A small audio frame classifier, trained from scratch: activation silu, 26041 training examples.
Rows from block 5, named by matrix and row number. Each number is 50 + 10 x the weight over its row's rms, rounded and kept within 0 to 99. All counts start at 0. After the name is the row's rms in percent of the matrix's.
# mid20: scale 3 width-5 conv, dilation 4 (model.blocks.5.mid.2.0.weight, 48x48x5), inputs 16-31, a 5 kernel for each
mid20.0 099:25 31 56 55 54 58 39 54 50 47 49 45 30 39 44 51 41 32 50 46 38 59 37 42 41 34 60 48 38 53 45 44 58 37 52 73 36 48 51 59 23 43 54 61 63 63 37 38 40 42 50 61 45 50 38 46 55 56 48 55 38 61 62 64 58 34 53 55 55 46 43 18 52 44 66 48 54 59 47 26
mid20.1 098:41 30 59 64 60 65 67 30 63 53 55 58 39 37 57 53 61 41 55 63 51 45 60 46 53 47 47 38 46 60 54 36 39 48 57 57 39 69 53 45 62 42 36 36 52 75 37 58 59 57 33 75 56 40 47 38 53 51 54 47 34 57 50 52 61 54 56 47 52 56 49 56 51 52 65 40 59 59 47 71
mid20.2 100:47 49 44 42 53 55 42 50 45 72 61 49 48 39 59 56 44 48 35 41 46 59 51 41 52 45 46 41 60 39 50 56 47 59 61 43 44 64 39 39 56 47 34 47 41 39 47 53 53 51 38 50 51 33 52 66 62 29 41 49 56 52 42 47 67 30 53 36 48 66 65 56 53 37 37 63 49 47 42 56
mid20.3 099:59 48 41 44 54 36 68 56 55 47 55 49 60 49 37 49 44 43 49 50 52 51 50 58 79 64 62 41 31 55 36 53 56 68 44 63 44 44 57 40 37 42 59 57 38 36 38 48 55 63 41 54 65 45 53 60 45 53 47 55 60 64 53 39 55 50 38 39 35 61 22 40 51 44 56 49 59 41 32 44
mid20.4 100:57 58 60 50 45 52 47 50 37 27 32 52 36 36 35 45 53 53 47 42 54 28 46 57 62 49 34 39 58 56 44 57 51 58 24 40 46 55 46 44 56 46 38 52 41 38 49 53 51 69 49 32 52 46 52 62 40 49 48 55 66 46 40 53 42 53 50 53 30 63 53 56 31 53 65 52 37 50 45 58
mid20.5 102:61 52 54 35 37 37 44 51 56 62 59 40 35 44 63 67 61 49 55 49 57 48 47 52 56 36 46 35 54 68 43 57 46 58 35 54 36 49 49 67 65 52 46 51 49 44 46 53 50 43 46 59 48 26 44 49 58 36 54 43 53 41 55 32 51 32 32 48 62 61 58 55 56 44 58 53 53 51 51 57
mid20.6 100:37 62 42 67 55 65 41 60 62 50 45 55 43 56 60 55 53 43 37 60 58 77 32 36 70 62 46 40 54 64 58 46 55 47 48 53 40 56 41 46 63 37 58 66 62 57 55 46 44 55 53 50 44 55 30 64 57 50 59 54 52 57 48 46 27 31 46 61 52 52 56 47 56 57 69 37 37 62 45 61
mid20.7 099:28 43 51 32 48 52 54 59 57 48 42 61 39 51 54 57 38 53 69 51 42 58 50 48 49 66 37 61 48 47 44 52 42 48 68 47 55 36 55 57 44 46 45 50 55 56 59 57 57 59 55 46 56 54 60 50 38 46 42 68 51 59 67 47 52 46 37 48 59 51 48 67 46 42 60 59 64 50 51 44
mid20.8 098:36 43 58 40 62 51 51 50 44 44 35 31 42 55 66 46 42 56 61 44 48 28 68 48 54 55 47 45 52 56 62 44 38 43 38 38 42 42 36 51 61 40 47 55 39 43 41 67 49 52 36 55 59 58 47 52 50 26 48 37 42 60 39 40 59 42 37 58 45 47 32 53 47 23 67 68 53 48 50 49
mid20.9 098:64 50 33 45 47 51 45 46 43 44 32 54 56 41 31 62 55 40 57 62 61 45 48 57 40 41 50 44 61 52 48 42 35 60 61 55 49 34 58 72 58 55 61 44 34 53 24 58 62 44 54 45 67 59 35 73 55 38 59 58 37 39 43 50 45 49 45 52 52 49 53 47 46 42 54 61 52 59 59 51
mid20.10 101:32 62 43 42 36 44 56 54 38 63 46 50 57 59 67 43 63 47 58 46 67 52 52 53 57 56 65 60 51 44 50 56 58 52 38 72 57 37 47 29 49 46 60 58 55 48 46 54 55 53 46 49 48 59 61 62 49 51 39 23 50 43 42 57 55 50 50 27 47 40 50 42 43 37 62 55 53 40 50 73
mid20.11 099:36 30 54 44 53 55 48 52 44 28 63 55 49 52 54 45 55 51 73 37 47 52 55 28 58 58 40 38 45 38 54 57 61 52 54 32 35 65 57 57 56 66 47 48 52 61 54 48 62 60 66 52 53 47 44 52 32 53 74 53 44 43 56 55 53 40 36 49 42 47 46 39 54 66 51 68 65 56 45 47
mid20.12 100:32 49 59 45 58 53 62 48 52 54 62 66 61 45 33 60 51 49 49 47 53 48 60 48 44 56 54 50 31 43 46 60 48 58 44 48 59 49 46 39 33 52 56 38 48 61 64 48 46 55 36 56 49 50 46 62 31 63 58 39 53 66 51 33 74 49 36 61 51 55 77 57 44 42 47 64 46 34 46 59
mid20.13 099:45 41 52 46 56 48 52 33 37 69 58 61 50 48 58 56 47 53 56 25 40 45 44 55 42 62 49 58 30 42 38 65 42 57 21 43 47 63 40 50 48 38 51 68 41 51 52 52 39 52 56 42 52 41 55 37 68 61 59 37 63 57 65 59 63 47 42 43 32 50 31 40 49 51 62 51 48 30 47 55
mid20.14 101:38 68 40 49 50 23 26 44 38 46 66 50 55 53 50 43 44 59 42 49 24 57 46 56 48 47 48 58 63 20 41 34 33 53 59 34 68 49 47 53 40 35 53 56 42 54 50 43 43 41 58 50 44 56 41 48 47 51 43 64 42 48 53 51 55 41 40 52 58 41 57 53 50 47 45 43 63 63 55 41
mid20.15 100:50 62 44 52 32 56 50 48 41 51 33 57 54 60 65 63 37 62 35 46 39 55 48 57 53 50 66 64 39 47 46 30 44 39 52 57 47 44 49 37 53 27 55 45 28 31 39 54 49 68 35 54 46 45 51 42 40 43 38 29 19 41 63 48 47 38 50 55 51 47 48 33 47 32 45 42 44 44 42 58
mid20.16 100:62 48 54 57 53 34 54 43 50 58 52 63 54 30 64 46 72 44 56 44 64 44 46 56 58 64 52 51 44 33 41 43 40 49 63 51 49 45 40 35 55 36 38 44 61 41 35 38 62 34 57 57 57 40 51 42 48 57 60 28 35 52 53 36 36 30 37 59 43 39 63 30 54 45 37 60 44 49 48 64
mid20.17 102:44 32 53 65 26 50 54 27 39 53 42 69 44 36 49 62 36 42 28 39 44 44 55 54 61 42 57 56 60 42 45 62 54 48 48 51 43 62 46 48 48 50 48 44 49 50 55 49 43 72 50 44 41 56 34 58 45 46 54 50 48 43 30 75 45 29 54 65 47 37 57 48 58 56 54 51 57 56 45 47
mid20.18 102:56 46 53 56 49 37 49 59 39 45 46 66 52 58 44 34 58 40 45 44 50 55 35 56 57 56 64 58 48 65 41 32 61 37 61 63 39 46 44 56 55 63 36 53 33 34 49 55 47 64 40 66 61 52 40 60 43 50 56 53 59 70 40 61 54 44 50 29 56 50 45 63 48 46 47 23 60 37 54 36
mid20.19 101:33 51 48 51 63 57 55 62 49 57 61 45 47 64 32 60 53 53 50 48 39 38 48 41 43 54 60 50 46 61 46 63 43 47 29 49 47 35 42 54 53 40 38 54 42 70 60 45 47 35 65 48 58 52 49 41 54 55 37 38 60 36 44 49 60 46 48 55 41 63 67 51 50 50 60 48 44 63 43 51
mid20.20 101:59 56 49 40 43 54 42 56 43 46 44 52 48 45 27 54 43 27 53 47 68 62 45 37 34 53 43 48 52 63 39 46 48 62 50 60 53 43 57 55 60 54 41 42 48 35 41 70 65 54 48 46 61 32 35 39 48 41 43 43 63 38 51 48 35 27 45 60 53 37 50 56 50 57 40 56 50 52 45 61
mid20.21 099:45 58 44 48 40 52 57 52 56 31 62 59 49 62 35 77 45 43 45 48 36 52 68 54 54 70 37 55 54 40 35 58 50 61 29 53 49 42 49 41 40 38 56 53 56 42 58 54 44 55 42 51 49 51 49 33 54 49 61 56 55 52 34 48 60 56 45 51 47 52 42 50 61 61 48 57 51 27 58 57
mid20.22 101:51 51 43 69 57 41 57 32 44 53 53 43 60 62 28 45 51 57 49 57 45 52 57 47 27 58 46 51 30 57 42 56 55 43 62 34 39 57 51 54 50 52 49 41 40 66 43 56 35 32 55 54 29 66 42 49 43 57 43 56 51 68 63 63 54 43 46 49 36 62 49 51 56 46 41 52 50 52 52 21
mid20.23 099:38 58 46 37 51 54 59 38 44 59 61 36 36 42 53 48 42 39 54 57 32 44 57 49 50 48 40 40 26 55 47 49 48 35 40 52 47 48 31 52 61 49 56 52 56 52 50 48 71 50 49 48 49 60 34 35 55 42 53 26 39 51 66 60 36 52 61 48 59 45 37 30 58 39 39 70 48 47 56 52
mid20.24 101:55 42 52 42 65 51 56 47 41 56 37 50 57 33 53 47 35 65 49 50 50 58 54 32 60 50 56 56 41 37 54 50 43 53 40 52 41 54 47 53 48 45 39 63 44 30 66 55 65 43 34 32 56 57 63 70 31 51 50 29 47 46 57 35 54 35 59 31 41 47 39 48 49 57 56 57 56 60 41 56
mid20.25 098:65 25 45 61 55 57 52 44 39 48 43 59 52 40 60 45 44 44 59 56 56 45 47 29 53 59 48 50 55 54 58 45 37 43 32 38 52 59 42 55 64 70 42 41 55 59 61 50 45 58 60 51 51 58 47 57 49 47 40 60 55 52 37 55 48 67 62 69 43 59 43 64 50 47 57 68 65 45 38 51
mid20.26 104:64 55 39 52 45 50 39 35 63 46 52 53 56 45 51 35 62 58 43 56 66 62 49 62 52 56 20 49 32 52 56 55 55 36 34 67 44 57 40 54 55 54 47 51 35 47 51 51 44 63 45 49 48 52 48 59 30 56 42 47 39 70 40 56 44 64 46 47 57 59 57 43 55 33 61 31 49 42 61 60
mid20.27 098:55 43 53 34 76 47 43 48 53 40 55 42 51 55 43 69 42 57 49 44 45 34 42 43 55 57 67 48 54 49 19 51 53 48 34 45 66 64 56 34 59 32 45 51 31 44 48 17 44 45 59 40 42 53 40 56 61 45 49 50 57 41 48 55 58 46 48 53 66 50 53 51 59 39 41 51 32 42 59 48
mid20.28 099:40 61 43 50 51 55 50 53 34 38 47 27 44 45 60 50 63 43 55 59 58 56 47 77 54 43 48 70 34 62 52 50 43 48 62 57 48 36 55 40 48 45 55 58 54 57 53 47 60 49 64 65 52 52 69 45 41 55 52 46 26 55 52 47 32 51 38 43 46 64 44 42 48 56 53 39 61 36 63 62
mid20.29 102:31 55 57 57 31 63 47 41 40 54 35 42 43 48 55 41 51 51 53 59 34 48 42 48 42 57 45 43 42 63 44 67 42 42 44 55 45 50 41 46 48 42 36 65 53 63 65 67 47 56 50 33 51 67 35 48 45 53 67 49 55 46 51 62 58 61 51 61 17 53 55 49 60 56 58 51 50 47 56 34
mid20.30 100:51 67 43 56 58 35 36 44 55 47 53 56 61 46 60 30 43 54 39 36 60 55 39 56 48 33 54 41 31 51 47 58 56 57 37 41 46 50 63 45 72 51 62 50 41 46 50 52 58 45 65 48 59 59 65 64 47 46 42 32 54 56 50 57 49 41 48 44 43 54 61 58 41 39 35 46 55 34 30 53
mid20.31 099:49 37 41 61 25 53 54 46 59 53 76 40 48 58 66 44 73 27 54 32 42 53 36 50 50 62 67 55 57 55 50 43 48 31 51 61 49 55 50 47 51 43 31 52 45 50 51 50 50 52 60 40 36 41 44 39 50 41 57 57 46 56 51 45 38 44 30 53 48 53 61 53 62 65 56 50 57 56 33 44
mid20.32 100:60 59 51 54 41 72 56 46 52 58 49 68 50 55 54 46 44 53 36 56 39 53 47 51 55 40 55 30 59 61 61 48 50 52 34 36 46 56 44 30 53 42 43 48 57 55 35 47 57 25 55 51 31 35 59 64 62 46 53 29 73 59 50 46 40 34 49 48 50 42 61 69 51 33 25 61 30 29 69 62
mid20.33 100:31 53 34 51 31 59 47 50 56 61 54 48 43 58 50 59 49 52 40 54 29 46 51 39 47 41 64 53 47 61 55 47 44 55 46 60 48 52 64 52 45 57 52 51 41 67 68 61 61 44 55 63 52 47 61 43 62 65 52 60 56 50 51 43 62 25 52 48 55 54 80 63 52 54 41 44 38 37 38 59
mid20.34 099:54 53 44 44 55 34 52 55 44 31 59 63 52 52 49 23 59 62 55 31 46 40 47 50 45 63 47 51 44 60 14 54 47 47 53 51 62 49 46 36 55 48 38 56 46 56 59 54 44 46 36 39 51 45 60 47 25 64 33 46 32 48 47 48 59 67 51 46 48 55 54 37 35 39 50 49 46 55 49 48
mid20.35 102:42 54 58 56 43 42 49 58 44 52 54 46 46 36 58 37 33 46 35 45 72 43 41 53 52 55 49 44 46 66 45 56 52 44 44 36 35 55 61 45 21 45 38 44 53 62 37 56 53 39 32 70 55 51 34 52 54 54 49 37 59 42 50 55 41 46 44 54 67 45 46 50 44 41 44 57 53 46 45 43
mid20.36 101:43 45 54 38 54 80 57 39 53 64 56 43 38 40 44 53 52 44 65 35 36 56 27 54 44 54 51 54 45 47 43 59 35 43 59 56 51 56 58 35 55 58 35 60 61 45 48 53 47 51 56 33 51 37 38 58 55 49 54 37 48 39 46 47 68 64 37 59 37 46 57 56 46 60 45 58 35 46 53 53
mid20.37 100:35 30 34 48 62 33 51 45 37 72 36 43 45 45 64 55 50 53 61 61 43 45 41 44 42 52 43 62 54 56 54 39 51 58 66 44 60 33 54 64 47 38 51 33 40 50 45 53 54 40 51 35 41 40 43 48 56 51 43 48 41 51 42 36 62 62 51 52 51 66 42 47 51 47 71 55 60 59 39 55
mid20.38 101:37 73 47 52 45 57 36 51 53 43 45 14 47 47 42 36 36 42 31 49 65 48 53 48 43 49 69 53 64 52 46 24 49 57 39 33 49 41 49 58 58 50 42 56 53 40 42 45 56 61 48 48 57 49 37 51 63 48 71 58 53 53 55 50 20 45 51 57 54 47 43 47 49 62 49 66 56 54 45 54
mid20.39 101:46 35 39 31 43 35 42 44 37 56 50 51 50 55 55 28 49 40 48 48 45 57 52 46 40 50 56 63 59 65 56 44 54 42 64 43 30 49 37 58 59 47 60 63 56 53 37 61 39 48 58 52 40 61 65 57 56 44 58 51 46 52 49 60 52 52 53 64 59 36 48 51 55 40 47 46 65 45 67 59
mid20.40 097:52 32 43 60 55 68 53 54 50 39 33 51 64 36 44 59 60 55 41 41 38 43 54 51 52 44 47 37 43 40 49 48 38 35 29 69 44 44 43 45 33 43 49 41 40 56 41 42 39 56 32 42 54 61 33 55 62 62 54 47 46 42 52 66 63 48 38 60 51 42 34 55 40 54 75 44 56 57 54 66
mid20.41 101:38 57 55 43 53 44 38 46 56 43 52 32 46 47 57 45 46 33 50 52 54 42 59 53 63 62 41 59 53 46 30 44 43 50 59 28 48 53 47 70 64 52 35 56 48 47 27 39 53 54 48 52 46 47 41 60 55 56 35 22 45 37 45 32 34 50 49 55 57 53 44 43 49 31 44 76 52 34 49 49
mid20.42 101:51 59 41 44 42 39 40 50 43 55 58 43 54 50 42 53 57 50 42 38 40 43 49 59 53 50 45 69 56 44 47 49 43 57 36 42 64 39 48 17 48 20 60 51 80 33 63 42 62 45 54 37 57 44 58 62 50 47 53 44 46 49 42 48 63 64 42 46 40 52 62 42 49 54 31 30 37 48 50 53
mid20.43 100:44 43 46 60 45 63 58 18 42 66 53 52 54 54 50 44 55 39 55 33 57 42 55 36 31 58 54 58 59 61 51 48 49 45 61 39 48 56 53 63 48 45 33 41 43 45 47 43 60 47 51 58 70 26 61 31 54 38 58 53 43 55 61 28 44 50 52 52 24 38 39 56 36 49 47 37 46 37 47 44
mid20.44 101:41 62 37 46 41 28 45 58 41 56 56 28 58 68 48 51 58 61 44 61 50 41 69 52 47 31 68 63 48 36 49 51 55 34 69 52 40 42 46 34 47 50 58 48 54 38 54 45 41 48 50 43 47 51 48 27 48 66 62 41 69 38 52 48 57 54 53 63 57 55 49 40 48 40 44 41 57 53 57 59
mid20.45 099:48 64 42 41 53 35 56 57 44 48 71 26 53 46 45 60 50 33 33 54 52 38 59 65 45 47 41 63 42 40 32 48 43 56 26 39 69 43 49 35 66 55 48 53 52 60 47 37 66 46 53 62 47 53 60 28 59 56 42 49 37 54 61 47 40 62 42 51 43 50 42 40 43 49 52 48 52 49 53 47
mid20.46 101:46 43 48 53 29 54 56 43 39 38 42 54 49 46 31 47 53 43 55 32 54 31 53 56 39 68 61 53 69 52 37 46 44 52 62 47 52 52 47 53 52 50 50 37 54 32 49 52 42 56 60 49 56 53 36 54 50 60 28 71 53 58 53 66 36 44 60 43 57 69 22 64 48 62 40 37 66 41 49 60
mid20.47 099:47 43 56 55 52 52 56 53 42 47 38 48 46 54 37 59 45 41 53 43 62 56 36 55 45 59 51 48 65 55 43 47 55 51 61 46 52 48 56 53 38 36 47 44 68 35 47 42 47 50 48 48 55 37 47 57 43 40 45 57 52 45 59 54 35 48 43 51 51 50 31 51 53 51 28 35 61 56 45 48